Rows from block 5, named by matrix and row number. Rows with one number belong to one channel. Each number is 50 + 15 x the weight over its row's rms, rounded and kept within 0 to 99. All counts start at 0. After the name is the row's rms in percent of the matrix's.
# filt: filter width-5 conv (model.blocks.5.filt.weight, 320x320x5), inputs 117-129, a 5 kernel for each
# gate: gate width-5 conv (model.blocks.5.gate.weight, 320x320x5), inputs 117-129, a 5 kernel for each
filt.58 096:38 33 37 38 36 57 57 60 60 60 55 50 50 54 52 48 39 40 35 35 46 46 49 46 51 61 61 61 63 58 63 55 55 53 56 25 24 28 33 32 15 14 16 20 33 48 51 49 46 41 23 22 12 14 20 50 50 52 56 57 75 77 78 66 67
gate.58 094:73 66 69 70 62 66 65 65 65 65 28 36 40 43 54 45 49 58 57 53 64 59 57 50 52 25 32 33 35 33 76 64 64 69 66 95 88 88 74 67 94 85 81 69 61 26 32 33 39 40 48 40 41 41 43 64 55 59 60 57 21 32 31 36 43
filt.59 100:16 22 34 31 40 42 41 46 49 52 72 74 62 58 52 46 50 50 55 55 36 36 44 44 51 50 45 43 39 43 27 29 35 39 49 21 16 20 24 35 26 27 26 36 37 68 66 57 59 53 48 48 50 51 52 53 53 45 48 48 62 66 65 62 52
gate.59 102:27 30 35 35 34 53 53 55 49 43 54 47 42 43 46 31 23 22 24 29 42 49 56 47 38 25 31 30 24 27 18 19 15 19 19 52 51 48 48 45 45 43 43 38 41 83 80 80 77 83 67 73 79 81 79 61 67 58 55 60 54 48 42 52 53
filt.60 100:59 56 48 49 53 59 63 64 66 57 58 62 64 65 64 51 49 46 53 57 84 83 85 87 75 76 80 89 85 82 57 46 48 50 56 41 46 38 40 39 39 32 33 32 38 19 20 22 22 24 37 33 37 34 40 25 23 26 25 24 61 67 63 66 70
gate.60 098:40 41 38 47 51 36 27 23 34 39 51 53 55 49 41 46 42 33 35 44 26 22 19 32 34 32 31 29 27 29 45 45 43 46 48 31 31 34 45 45 36 39 49 50 54 70 71 71 68 67 48 43 44 39 41 56 55 56 57 56 71 74 66 50 48
filt.61 101:60 64 59 60 63 29 37 32 37 41 45 47 46 44 44 46 45 47 45 53 60 64 71 76 78 64 64 63 63 58 46 51 55 64 56 47 46 44 45 52 50 50 47 50 54 40 34 36 35 32 36 40 41 40 37 25 30 24 26 23 48 43 46 43 40
gate.61 094:44 45 40 41 40 55 57 48 38 37 43 49 49 54 58 39 42 43 44 46 57 56 48 49 47 40 47 44 41 38 50 53 47 38 32 29 34 33 29 28 22 24 24 24 22 56 55 61 65 69 46 42 41 37 33 43 55 56 51 52 82 85 94 99 99
filt.62 102:43 50 68 73 66 58 55 61 62 55 54 58 47 40 40 38 40 44 42 44 60 57 63 64 62 57 51 42 37 39 53 60 65 73 70 59 59 68 71 63 59 64 69 66 60 54 53 47 48 47 47 53 65 63 64 70 66 59 56 51 42 43 39 39 46
gate.62 101:54 53 59 59 56 28 20 17 25 19 34 35 28 23 26 43 37 35 37 41 54 56 59 60 55 31 29 27 28 27 45 44 43 48 46 53 53 55 60 55 53 54 56 61 56 61 59 59 57 58 60 72 84 86 85 35 27 19 25 25 52 55 51 45 52
filt.63 098:51 52 49 49 52 33 29 22 27 30 67 58 62 60 59 49 43 35 34 29 48 50 42 51 50 46 40 40 36 39 58 58 53 51 53 28 31 23 32 32 27 30 22 31 35 41 41 48 44 43 39 46 48 49 46 33 32 31 27 29 75 80 99 84 71
gate.63 100:22 28 29 33 37 66 71 74 71 69 59 50 52 47 42 58 55 58 60 59 39 40 46 46 51 56 56 61 65 62 58 70 68 71 63 44 46 51 53 55 47 52 51 50 50 51 49 47 48 47 09 09 03 07 12 58 63 64 67 60 43 38 39 41 40
filt.64 100:48 52 52 53 59 28 36 46 55 65 52 56 50 49 54 47 48 46 45 45 39 49 59 68 74 24 35 42 46 57 28 32 37 47 54 60 63 66 72 72 58 66 79 80 85 69 61 56 44 40 71 67 63 66 68 38 47 55 54 59 47 40 34 20 12
gate.64 108:40 43 46 40 42 39 39 34 38 38 37 35 37 40 39 57 61 70 67 66 52 59 57 60 61 28 25 17 19 26 38 46 48 48 51 38 42 42 45 48 37 42 42 40 47 53 51 47 47 43 48 48 49 50 47 32 30 23 17 22 62 58 53 51 49
filt.65 100:64 58 54 44 38 62 60 57 49 45 37 44 53 48 58 36 34 36 28 28 55 55 49 41 40 36 41 52 50 46 56 53 46 41 38 64 57 52 47 48 57 49 45 42 38 50 53 66 67 67 40 29 26 37 35 44 50 49 44 44 55 58 55 61 64
gate.65 102:52 56 55 53 49 55 62 57 50 49 50 42 46 55 50 47 41 35 37 37 49 60 54 46 42 33 34 32 39 33 41 44 50 41 39 56 58 56 62 61 60 63 66 66 68 49 41 45 49 50 67 62 71 74 77 83 81 82 82 78 33 26 28 26 25
filt.66 103:41 53 58 55 54 60 61 60 59 54 46 44 41 54 59 24 36 40 41 43 74 80 87 79 78 70 69 62 55 53 59 63 65 69 73 42 44 43 42 44 44 48 48 44 43 23 21 24 32 35 47 54 56 47 42 55 45 38 35 31 52 54 51 57 59
gate.66 093:37 41 32 28 23 37 30 25 15 14 55 58 62 67 68 27 28 33 26 20 32 28 27 22 24 34 28 38 34 28 38 34 35 30 26 31 36 26 24 23 49 47 42 36 42 63 61 60 58 61 72 68 58 53 47 52 50 54 45 44 68 70 82 90 82
filt.67 098:65 62 59 52 53 09 17 23 22 31 43 53 50 53 47 37 41 38 34 30 57 52 55 56 61 43 47 39 40 42 45 43 49 51 51 35 32 37 37 35 35 36 38 42 47 43 46 44 45 41 64 63 58 59 51 18 15 07 25 29 76 76 72 70 63
gate.67 106:24 34 32 38 35 41 45 47 48 42 70 67 68 70 72 39 44 46 49 49 14 14 13 18 24 43 48 56 62 63 29 39 41 45 39 42 52 49 53 52 30 37 41 40 42 78 69 66 64 62 48 45 39 38 33 68 67 68 69 65 60 57 54 50 52
filt.68 104:67 65 69 69 63 19 24 28 36 42 37 39 35 35 34 65 64 64 67 59 51 58 64 68 74 52 54 55 51 57 34 42 47 50 48 37 34 48 44 43 43 43 50 50 51 61 57 47 43 48 67 60 56 55 54 33 35 39 40 43 60 55 47 43 43
gate.68 105:63 70 68 64 64 70 71 67 67 52 49 48 51 51 47 40 45 52 58 58 72 74 69 70 63 71 71 71 71 71 66 71 72 68 65 47 57 54 51 51 52 53 50 48 47 29 24 29 32 31 41 42 44 42 44 53 56 60 56 53 52 48 53 51 50
filt.69 097:30 39 46 46 50 33 36 40 41 47 64 51 38 37 34 43 42 47 48 43 48 53 59 48 52 52 46 37 39 31 34 35 47 46 50 52 56 61 59 60 52 57 63 59 56 59 54 52 57 50 29 35 39 38 45 60 55 49 43 41 47 38 35 38 36
gate.69 097:62 52 45 52 55 23 22 25 26 22 52 61 67 67 62 53 54 50 48 51 40 36 36 39 43 37 42 45 43 44 50 46 40 41 43 44 37 26 32 30 40 28 15 28 34 47 52 57 50 50 50 46 41 42 40 39 43 52 54 52 69 84 90 79 71
filt.70 102:60 58 60 55 46 34 33 37 37 32 44 50 47 51 49 26 25 28 25 23 57 58 61 56 51 53 51 41 40 39 64 66 71 63 57 56 56 54 53 50 58 55 54 53 55 31 30 25 32 40 47 49 50 50 55 27 22 22 31 35 48 48 47 46 50
gate.70 105:63 62 62 54 46 55 59 65 63 59 52 45 50 52 59 80 84 90 88 86 45 43 41 42 39 56 54 50 46 49 64 68 70 65 59 57 57 59 56 51 52 56 57 55 52 37 35 30 35 38 51 54 53 45 40 51 49 54 51 56 56 50 49 50 55
filt.71 099:46 47 41 41 41 39 35 37 32 30 26 21 31 37 33 20 26 24 31 33 59 56 55 45 30 36 35 32 30 28 39 45 38 37 38 62 64 61 62 54 73 67 68 60 52 46 48 53 60 65 69 75 76 73 69 51 47 45 38 38 22 29 31 38 45
gate.71 097:44 43 46 51 52 11 17 26 34 39 48 51 49 43 38 42 42 37 28 26 51 53 57 66 75 57 64 70 74 70 63 59 57 56 60 36 39 42 49 51 43 45 46 59 66 55 52 49 40 27 39 35 42 46 52 37 41 41 43 40 72 69 66 51 40
filt.72 102:42 31 29 36 48 49 47 43 45 46 40 44 53 51 44 75 65 59 57 56 41 37 36 34 38 88 84 80 81 79 70 63 55 54 61 49 48 43 50 52 44 45 39 47 57 48 52 55 52 46 18 20 24 27 24 62 61 58 62 60 66 66 76 64 57
gate.72 107:35 38 41 41 41 45 41 40 39 39 69 75 77 78 77 58 63 54 53 49 46 50 53 57 57 57 57 58 54 58 45 44 41 35 36 53 55 53 54 54 49 50 50 52 52 53 53 51 48 47 28 34 34 35 36 53 57 52 51 48 49 50 42 49 45
filt.73 101:46 38 36 26 24 37 39 34 39 49 52 59 52 51 55 68 66 63 57 55 49 47 49 46 51 34 39 46 46 57 38 35 35 38 42 40 35 31 33 37 43 41 41 40 45 78 81 79 84 78 67 71 75 79 77 28 39 45 59 66 50 53 50 47 49
gate.73 096:32 33 26 24 26 71 68 66 59 48 62 66 76 77 70 61 62 53 47 43 46 46 43 37 36 44 40 43 38 37 52 43 36 25 21 50 48 39 36 37 44 39 27 25 28 66 73 75 76 72 17 20 10 10 13 67 61 59 60 59 53 60 70 76 68
filt.74 099:52 35 30 45 51 56 55 52 52 49 55 70 65 42 42 57 56 55 63 58 58 52 48 52 50 45 50 53 45 37 45 41 44 51 49 41 34 37 46 47 46 38 37 43 42 64 68 69 60 60 60 55 52 55 54 58 57 59 58 45 43 47 53 48 55
gate.74 098:44 35 41 34 44 41 37 38 44 40 50 57 55 55 47 51 44 48 45 40 24 20 25 25 23 41 45 49 55 54 41 36 39 30 34 33 26 29 30 40 28 25 27 31 42 61 68 65 64 60 40 42 43 49 47 48 52 55 55 53 72 72 70 63 56
filt.75 092:59 60 62 67 65 46 46 52 46 42 40 41 36 39 43 58 57 63 65 67 39 37 34 39 37 39 48 49 46 44 29 28 39 36 41 85 90 95 92 84 79 90 99 93 80 48 49 46 56 58 72 70 76 71 76 40 43 42 36 36 24 07 00 05 20
gate.75 103:41 37 43 43 42 49 46 40 43 38 74 80 87 83 81 75 69 70 69 70 43 43 42 46 40 63 66 71 74 74 56 49 44 47 46 53 51 54 52 54 50 41 33 34 33 58 64 60 58 57 29 21 23 19 22 51 49 44 42 36 45 50 56 60 60
filt.76 098:50 45 36 35 38 68 69 67 67 70 60 60 68 70 70 69 70 60 60 59 49 45 45 38 45 34 38 48 47 51 78 63 56 61 62 49 41 37 32 31 40 31 17 15 24 60 68 66 66 61 34 28 29 24 26 66 61 73 75 79 51 60 66 66 61
gate.76 103:40 36 42 41 44 58 60 53 51 57 56 64 60 53 51 57 58 62 65 64 39 36 34 31 32 60 64 56 54 47 46 45 42 37 45 38 33 36 40 41 34 27 25 26 32 58 64 59 66 58 56 54 51 53 49 46 49 43 41 39 61 65 66 67 63
filt.77 099:28 16 23 25 33 54 63 66 71 71 48 53 53 47 43 42 49 41 41 37 40 33 41 43 51 38 46 46 43 41 44 43 47 49 56 31 34 36 40 45 31 31 36 40 39 57 61 59 52 54 38 35 37 31 37 66 63 63 52 53 59 59 54 50 49
gate.77 096:37 37 53 55 60 51 53 62 63 67 50 55 47 40 43 69 71 61 64 61 31 34 45 49 52 47 54 49 45 45 38 34 43 46 54 79 85 94 95 99 58 61 81 87 91 64 65 55 47 47 35 40 38 48 48 58 70 65 60 60 43 39 16 06 03
filt.78 100:54 46 41 31 32 50 53 58 60 58 57 62 58 64 63 77 71 70 68 68 59 57 63 58 60 58 61 66 70 68 83 74 75 75 75 51 47 45 41 40 55 54 50 43 44 33 43 38 44 42 17 19 22 23 23 47 51 51 54 51 48 52 50 54 54
gate.78 100:54 56 53 52 42 35 29 25 23 18 56 62 66 65 72 54 52 48 47 43 43 43 37 38 32 52 49 47 43 46 44 44 32 34 26 36 35 32 32 30 51 45 34 36 35 51 54 60 65 71 43 37 32 27 20 36 31 23 22 24 52 63 78 82 80
filt.79 102:41 43 44 53 58 47 55 55 56 59 61 60 57 48 51 48 35 34 37 42 37 45 50 51 56 72 82 88 76 75 37 38 47 55 56 56 58 61 64 60 66 70 72 73 71 68 60 56 46 42 19 20 27 28 34 59 73 71 63 61 43 34 34 35 33
gate.79 097:41 42 46 52 58 54 50 53 59 59 56 56 50 40 31 46 47 45 49 44 46 45 45 57 61 80 79 81 70 60 60 56 58 57 54 20 20 22 28 36 14 09 16 33 36 49 48 49 48 42 23 21 20 27 39 51 49 53 52 46 77 85 80 65 58
filt.80 103:82 90 82 79 63 43 48 50 46 49 40 44 37 40 43 32 33 40 41 37 55 61 54 48 42 41 40 42 39 45 41 49 50 47 43 47 48 56 56 51 54 56 56 58 58 35 35 31 37 48 63 65 64 62 57 37 40 46 47 56 50 47 45 46 48
gate.80 102:54 54 57 52 58 34 32 32 39 38 46 46 45 48 48 17 07 08 10 16 28 30 29 27 25 50 50 56 60 62 28 26 31 35 29 58 59 60 59 59 65 64 67 65 64 63 61 57 59 58 66 66 64 66 62 47 47 44 57 55 46 43 45 43 45
filt.81 102:28 35 59 69 75 68 69 78 76 80 61 57 46 41 39 54 54 57 53 49 39 41 49 51 57 72 70 58 54 55 41 44 51 55 63 46 45 56 62 64 45 45 53 59 65 57 57 44 38 28 36 35 35 44 54 68 72 61 58 59 47 45 36 28 26
gate.81 098:52 47 55 61 58 52 52 55 56 59 47 45 38 32 33 77 82 80 76 73 32 34 37 40 43 34 40 35 34 38 57 62 63 66 60 25 25 34 39 42 46 45 57 55 58 71 73 70 66 63 55 54 50 56 51 53 59 67 67 71 58 54 47 45 41
filt.82 102:39 40 28 25 22 50 45 37 36 31 57 60 62 71 69 44 42 38 41 38 52 49 43 30 31 46 46 54 51 50 47 41 28 23 18 52 49 47 44 44 50 48 43 43 48 53 55 60 63 67 56 53 51 51 58 48 46 46 47 47 43 44 46 49 50
gate.82 103:64 65 68 76 74 75 70 70 71 73 43 44 35 21 20 70 68 72 64 60 75 79 83 86 89 50 54 51 45 40 59 60 66 65 61 49 46 53 50 48 49 54 53 56 57 37 34 31 24 28 30 35 41 46 46 43 38 40 39 32 44 41 39 37 38
filt.83 102:53 51 51 52 49 36 36 28 26 28 24 29 34 26 27 75 65 67 62 61 33 25 18 19 26 27 27 32 24 31 45 34 38 40 31 63 58 61 60 60 58 58 54 57 51 55 64 63 64 66 83 88 83 85 84 40 41 42 51 58 37 42 42 41 43
gate.83 097:56 52 46 41 36 29 28 19 21 20 54 52 64 61 63 68 63 52 54 52 36 31 27 27 31 48 41 34 44 53 44 45 35 40 41 41 42 35 36 40 51 49 45 49 47 48 56 61 62 61 53 55 58 51 49 48 44 44 56 56 60 60 71 64 61
filt.84 104:66 78 79 65 58 44 46 50 45 40 38 34 35 42 48 50 58 57 56 55 58 58 60 53 47 44 39 36 35 39 43 54 55 48 48 51 52 50 42 41 54 59 59 53 51 42 37 36 42 48 65 73 69 63 63 40 38 38 42 44 52 47 52 57 57
gate.84 100:44 41 44 41 39 34 36 44 43 41 47 51 46 46 49 48 46 41 42 40 76 74 78 80 67 44 45 49 50 52 47 41 48 48 47 37 30 32 35 33 46 46 43 44 42 51 57 51 51 54 52 56 52 56 45 48 46 50 44 45 58 57 59 63 60
filt.85 101:23 27 36 50 63 43 49 56 61 65 89 87 78 68 46 50 45 48 49 52 40 49 52 59 60 79 80 74 69 59 29 41 46 55 67 31 39 50 60 66 30 38 47 58 64 66 57 51 46 36 27 22 30 38 45 57 62 55 49 48 70 60 57 49 40
gate.85 100:53 55 54 57 58 50 41 39 41 36 43 46 44 46 43 20 21 26 27 29 42 36 29 32 40 56 52 57 54 50 58 60 51 54 55 35 31 27 30 34 34 31 26 36 41 46 48 54 56 54 47 50 44 52 58 67 60 58 56 49 70 87 99 93 85
filt.86 101:71 73 68 65 54 34 35 32 37 40 34 26 25 20 20 59 52 52 51 48 45 45 43 52 56 37 34 34 33 38 40 45 47 48 42 42 46 49 45 41 49 50 51 53 52 51 53 51 49 50 76 79 78 83 81 33 35 38 41 45 55 54 50 52 51
gate.86 097:44 46 44 51 57 30 30 34 38 56 66 68 63 57 54 56 54 48 52 48 60 61 56 61 68 48 47 51 51 54 37 33 24 32 39 11 15 21 32 40 13 16 28 37 50 57 56 61 54 45 34 39 42 47 49 22 22 27 29 32 85 84 74 59 49
filt.87 103:75 71 71 57 52 59 59 59 53 57 44 48 57 66 71 55 48 50 45 45 65 61 67 58 56 62 59 60 55 60 54 52 50 45 44 62 60 58 52 51 54 56 52 50 55 24 29 31 42 46 55 52 46 42 35 27 27 40 41 44 46 49 52 54 53
gate.87 100:77 73 70 65 62 45 53 51 54 57 31 25 28 34 40 48 51 54 53 51 55 61 66 64 67 48 50 56 59 55 59 60 58 58 56 60 58 57 56 56 62 63 61 60 60 46 43 37 40 45 66 67 62 57 60 54 58 60 65 66 41 39 39 36 34
filt.88 096:31 26 34 37 40 60 59 61 60 63 64 64 55 59 63 40 42 45 36 34 54 53 48 54 48 89 79 75 70 72 59 56 55 58 56 36 35 34 34 35 32 29 25 22 20 38 42 45 50 46 22 24 31 34 36 55 56 53 55 55 68 68 75 73 76
gate.88 103:62 66 70 72 78 13 16 22 32 37 51 51 45 48 44 60 59 62 60 60 46 47 52 58 61 54 51 49 49 51 40 45 52 58 62 49 48 54 60 61 58 56 63 67 69 38 32 29 27 23 48 52 50 51 46 50 49 53 53 57 53 57 54 46 38
filt.89 096:50 45 39 27 29 46 42 43 33 25 53 49 50 59 67 44 38 38 37 35 46 39 38 32 31 46 41 41 39 34 41 43 37 33 22 77 73 64 57 55 90 77 73 63 56 59 65 71 79 85 55 55 53 56 57 58 55 60 52 48 11 16 14 22 31
gate.89 105:56 54 50 44 45 43 43 36 30 24 58 59 62 65 65 60 63 71 72 65 42 46 38 33 31 47 48 44 45 46 62 65 67 64 56 61 57 56 52 50 60 56 52 52 52 27 30 34 43 47 42 38 44 36 35 40 31 34 29 27 47 47 50 57 54
filt.90 098:66 58 49 39 37 57 56 55 47 44 44 46 49 59 61 37 42 43 44 44 53 45 44 40 38 35 26 26 32 34 43 43 35 25 25 68 60 55 46 45 65 59 53 45 37 50 61 63 75 84 74 77 69 66 63 50 52 56 61 62 31 37 39 48 53
gate.90 090:29 29 29 35 44 57 55 51 49 43 60 61 67 59 51 50 59 51 47 51 55 51 48 46 49 21 26 19 21 16 50 50 47 51 56 07 00 00 00 13 28 25 12 15 29 67 67 68 63 60 54 52 51 53 52 47 46 47 44 36 67 71 89 95 90
filt.91 103:27 27 25 27 34 34 33 43 48 53 63 56 46 47 48 46 39 36 36 46 33 43 53 57 47 50 51 49 46 45 11 10 19 22 27 17 15 26 32 32 15 25 27 31 32 74 74 72 66 67 58 66 61 68 73 39 40 43 45 47 69 65 59 58 56
gate.91 105:53 50 46 33 34 47 41 35 23 29 43 52 63 77 77 45 46 47 45 45 40 37 34 24 22 52 53 55 56 62 50 52 52 42 40 55 50 47 36 38 54 49 39 29 31 47 55 61 70 68 50 47 42 36 30 52 50 49 50 50 56 63 76 99 85
filt.92 095:38 47 48 63 57 32 36 39 49 54 60 54 56 48 45 42 48 42 46 37 27 29 36 48 56 38 32 34 41 39 26 29 39 36 36 62 72 69 79 78 67 71 70 76 78 74 66 63 52 50 39 39 45 47 50 53 53 53 52 51 46 41 40 30 25
gate.92 100:62 59 58 46 41 24 28 27 26 26 56 58 62 67 67 67 72 68 60 60 48 54 49 43 42 54 54 53 61 57 51 61 61 55 55 56 54 52 46 44 43 45 42 38 43 57 46 51 54 53 49 43 45 36 36 22 22 23 28 34 72 71 68 64 68
filt.93 106:42 40 38 37 37 46 40 40 39 45 60 53 44 45 46 65 60 62 60 59 30 34 37 37 39 34 26 23 22 26 42 37 28 27 30 35 30 29 33 39 42 37 32 33 40 68 73 76 74 70 59 61 63 64 67 55 50 51 47 54 57 56 58 55 55
gate.93 101:19 24 38 40 45 57 56 58 50 44 81 77 71 70 69 54 52 51 52 49 44 42 47 46 48 74 77 74 75 67 41 45 51 48 40 34 38 40 43 43 37 36 39 36 41 58 54 48 49 50 06 01 05 06 15 64 65 60 48 40 58 55 55 60 60
filt.94 106:65 61 73 68 60 44 41 37 36 39 35 38 33 33 32 61 57 65 62 60 46 43 50 51 51 22 30 25 23 29 48 44 41 36 33 57 56 60 64 63 47 49 53 58 60 54 56 51 55 55 61 60 64 62 65 32 37 27 28 36 53 51 45 43 39
gate.94 100:48 35 28 30 36 44 41 34 31 34 39 47 41 38 41 63 54 48 43 40 47 48 35 43 43 34 39 47 50 46 47 35 38 43 42 57 52 44 47 54 64 61 62 66 64 50 57 61 58 52 51 53 60 62 56 46 47 53 55 59 39 37 36 38 36
filt.95 096:58 57 40 40 41 37 24 19 18 23 28 30 45 51 55 61 63 56 58 62 38 29 27 26 26 36 28 31 23 31 57 58 43 45 45 63 58 49 52 47 56 53 50 53 53 36 40 52 52 56 71 64 62 64 50 42 39 53 53 58 53 56 59 52 50
gate.95 102:34 42 42 49 44 29 29 35 41 37 63 58 52 44 42 64 65 59 58 51 13 18 26 35 36 43 46 45 45 46 40 41 43 51 44 54 61 62 67 67 53 55 61 69 70 71 69 64 55 59 50 47 49 52 46 57 53 54 50 53 52 55 45 34 35
filt.96 098:66 62 49 48 42 27 29 19 25 31 49 48 57 64 63 47 55 49 49 53 55 51 47 46 45 29 26 30 35 34 63 65 56 57 50 49 42 37 33 32 52 52 46 48 45 42 48 49 54 63 52 52 51 58 53 32 37 40 51 43 52 54 56 50 53
gate.96 101:42 43 43 49 51 32 33 29 32 41 67 66 65 59 56 66 69 62 71 73 30 31 38 46 45 45 51 51 52 55 43 41 37 46 45 40 47 42 47 51 43 46 46 53 53 64 66 64 52 57 37 41 38 41 40 62 65 64 63 64 72 66 70 67 68
filt.97 104:44 38 38 42 49 46 35 34 39 37 62 68 71 70 61 69 71 70 67 59 32 26 27 32 39 37 40 39 45 46 25 16 15 13 14 47 40 38 44 43 46 41 41 47 54 62 69 65 59 54 65 66 71 70 68 33 32 31 33 32 53 62 61 52 49
gate.97 101:32 41 49 60 63 44 49 55 65 67 64 57 50 42 41 44 41 46 48 61 36 41 48 56 50 48 49 52 48 49 35 36 49 51 61 39 44 52 61 62 48 45 52 58 58 69 67 58 46 47 53 56 59 56 60 80 74 75 71 78 52 48 48 42 42
filt.98 103:68 64 48 33 31 65 61 59 58 55 45 50 58 69 72 73 73 60 48 42 63 61 53 44 42 40 39 40 53 57 87 84 72 58 52 43 43 32 28 25 45 42 37 32 30 41 44 58 68 65 66 59 60 49 43 43 48 47 56 56 56 58 62 68 67
gate.98 095:39 44 49 46 46 41 44 39 39 39 55 54 60 62 54 48 52 53 56 53 71 65 67 60 57 51 52 49 42 42 42 46 49 58 56 26 32 31 25 27 23 25 25 22 22 47 43 48 49 48 40 41 42 34 24 30 29 27 31 37 84 90 99 99 96
filt.99 106:70 75 75 72 71 50 49 45 53 52 23 21 27 27 25 23 21 16 23 25 86 88 81 78 75 35 35 25 24 23 44 47 45 49 46 53 50 45 46 50 53 53 52 48 50 28 25 30 31 35 68 69 75 70 72 26 28 26 19 21 54 50 54 55 60
gate.99 097:29 27 25 43 51 20 13 15 19 30 79 83 79 70 65 53 58 55 59 57 35 26 27 36 50 37 34 40 36 42 47 49 50 54 56 22 16 21 37 46 30 28 27 42 48 66 74 70 58 45 41 43 33 39 44 56 50 54 42 41 70 75 77 71 59
filt.100 102:91 82 65 54 39 35 37 39 33 30 25 30 33 34 38 59 53 56 54 56 52 52 44 45 38 29 34 42 47 46 38 43 40 35 29 88 86 76 72 62 62 61 52 53 52 43 41 51 56 67 92 89 83 82 83 37 47 54 54 57 35 34 38 41 43
gate.100 102:56 47 54 54 56 41 44 49 53 55 55 54 57 58 60 50 59 59 60 66 30 35 45 51 44 48 59 63 59 61 63 60 65 63 62 62 64 64 65 69 67 63 73 72 78 58 56 49 45 41 57 55 53 53 49 67 76 76 77 78 27 25 11 11 10
filt.101 100:40 41 46 45 49 44 40 35 38 45 63 65 54 50 47 27 24 26 23 22 48 50 56 61 62 67 65 62 61 60 45 46 47 51 56 08 08 08 09 17 17 23 22 30 38 37 36 36 33 35 43 36 48 40 44 45 45 41 39 46 82 78 79 70 62
gate.101 105:33 39 41 42 50 28 31 34 36 38 75 73 72 58 51 51 56 60 60 58 34 32 28 35 47 48 45 47 49 46 24 30 33 35 35 27 35 37 45 46 15 14 24 36 40 62 60 58 56 52 24 19 17 21 20 44 44 42 50 53 88 94 92 72 65
filt.102 098:49 43 46 51 47 32 30 35 42 36 49 52 45 54 48 59 51 53 54 50 05 00 01 11 18 37 38 40 38 36 59 51 54 61 57 56 53 61 64 65 58 60 68 73 70 77 81 76 66 67 42 48 46 45 41 60 62 65 73 65 45 45 37 30 34
gate.102 100:44 47 49 50 50 32 35 30 38 42 53 52 52 48 45 55 53 50 52 52 45 45 44 54 55 33 27 24 23 27 51 56 58 62 70 35 45 47 54 50 57 64 65 66 66 52 46 46 45 44 57 55 61 57 49 51 44 42 41 40 51 45 44 40 39
filt.103 093:70 72 69 56 50 59 63 51 45 45 13 17 23 34 42 51 46 42 43 41 65 67 59 63 59 52 55 55 59 61 60 57 58 51 46 84 84 78 62 53 77 87 80 64 56 42 39 40 47 53 71 76 64 72 70 49 53 54 53 50 23 18 20 31 35
gate.103 100:47 44 26 30 36 67 60 57 56 61 33 39 48 43 42 82 81 71 73 75 66 68 54 62 66 50 53 54 59 59 53 50 40 40 50 48 43 36 36 41 51 43 38 40 43 48 53 61 55 51 69 63 64 60 59 43 42 45 50 57 46 47 52 52 48
filt.104 098:56 68 76 70 68 53 51 53 58 61 35 29 33 29 27 45 37 43 47 51 42 44 49 49 45 49 48 46 48 51 33 40 48 49 56 73 77 77 74 74 75 80 78 71 75 48 42 38 35 36 68 68 72 71 65 33 27 34 39 41 31 31 34 33 33
gate.104 105:76 72 59 63 66 42 44 40 34 37 34 34 44 42 42 59 63 57 52 48 52 56 43 47 48 39 40 39 39 39 54 48 46 45 38 32 25 25 33 33 43 38 30 37 39 44 45 50 52 49 64 60 57 53 50 36 36 46 42 39 53 58 68 66 69
filt.105 105:37 37 34 40 50 37 38 46 45 49 59 56 55 51 44 45 50 45 42 41 28 25 30 34 40 86 86 91 85 84 40 38 36 39 42 50 51 54 60 65 39 44 46 50 55 51 49 43 35 35 16 15 11 13 24 70 68 70 67 66 55 53 49 45 42
gate.105 107:55 58 61 61 64 49 54 54 58 51 71 69 70 71 72 64 72 83 80 79 34 33 42 50 52 69 72 75 70 66 64 66 73 72 71 67 67 69 65 63 66 68 73 67 67 46 43 33 32 28 51 52 46 41 45 77 71 75 69 70 26 19 15 21 28
filt.106 100:62 47 29 30 27 58 54 52 46 45 28 46 54 54 59 66 64 61 60 64 47 44 39 32 29 31 39 44 44 49 67 59 52 41 43 52 43 37 32 32 57 49 40 30 29 58 64 71 79 79 60 57 60 57 50 75 77 77 79 82 48 52 61 73 69
gate.106 098:62 61 56 60 56 38 38 30 34 33 53 52 59 62 52 65 55 53 53 54 54 53 46 49 45 38 37 34 37 42 47 46 45 43 43 36 31 20 29 28 39 33 23 24 24 34 34 37 37 37 73 67 62 54 58 29 33 27 26 28 72 69 93 89 94
filt.107 105:50 52 47 45 47 67 72 77 66 57 36 36 33 35 33 60 59 58 55 52 25 31 36 34 34 51 52 47 53 52 61 65 56 52 55 74 72 70 65 65 62 66 58 56 62 71 68 71 66 65 65 64 62 57 59 82 84 85 85 84 34 20 28 33 34
gate.107 104:22 17 22 32 41 48 45 52 53 50 72 75 76 75 68 36 31 31 37 42 38 36 37 33 43 38 41 43 42 42 34 27 30 33 39 45 44 47 50 54 46 42 45 47 53 72 75 72 66 62 47 49 44 48 51 66 65 62 62 55 44 49 48 41 43
filt.108 097:35 32 44 45 46 50 43 51 53 47 69 72 62 64 56 37 46 47 49 46 32 31 40 36 44 57 59 55 55 51 47 47 57 69 67 64 63 75 67 66 70 73 85 74 73 64 63 58 58 58 48 43 48 49 51 74 68 69 66 62 27 25 12 19 21
gate.108 100:78 77 68 56 52 49 43 49 48 50 26 32 39 44 47 41 47 46 42 43 66 59 58 60 60 42 40 53 53 59 33 32 33 28 25 61 61 55 50 50 65 61 61 54 52 36 38 36 41 43 99 99 94 90 78 25 27 36 37 38 45 46 44 50 49
filt.109 101:50 54 50 45 38 53 59 60 60 53 65 63 58 61 65 59 63 65 60 54 59 59 60 54 50 61 65 58 59 66 54 59 62 58 55 54 57 61 53 48 45 42 59 54 45 24 19 23 27 33 30 29 24 24 24 34 37 41 43 44 59 56 49 50 56
gate.109 101:42 43 54 51 44 72 64 58 55 47 44 46 38 43 43 45 42 50 50 48 51 57 59 51 44 59 58 54 50 44 42 31 31 28 22 58 56 59 58 50 70 70 70 71 60 66 68 65 71 78 40 46 51 61 61 78 73 63 55 58 16 23 25 33 40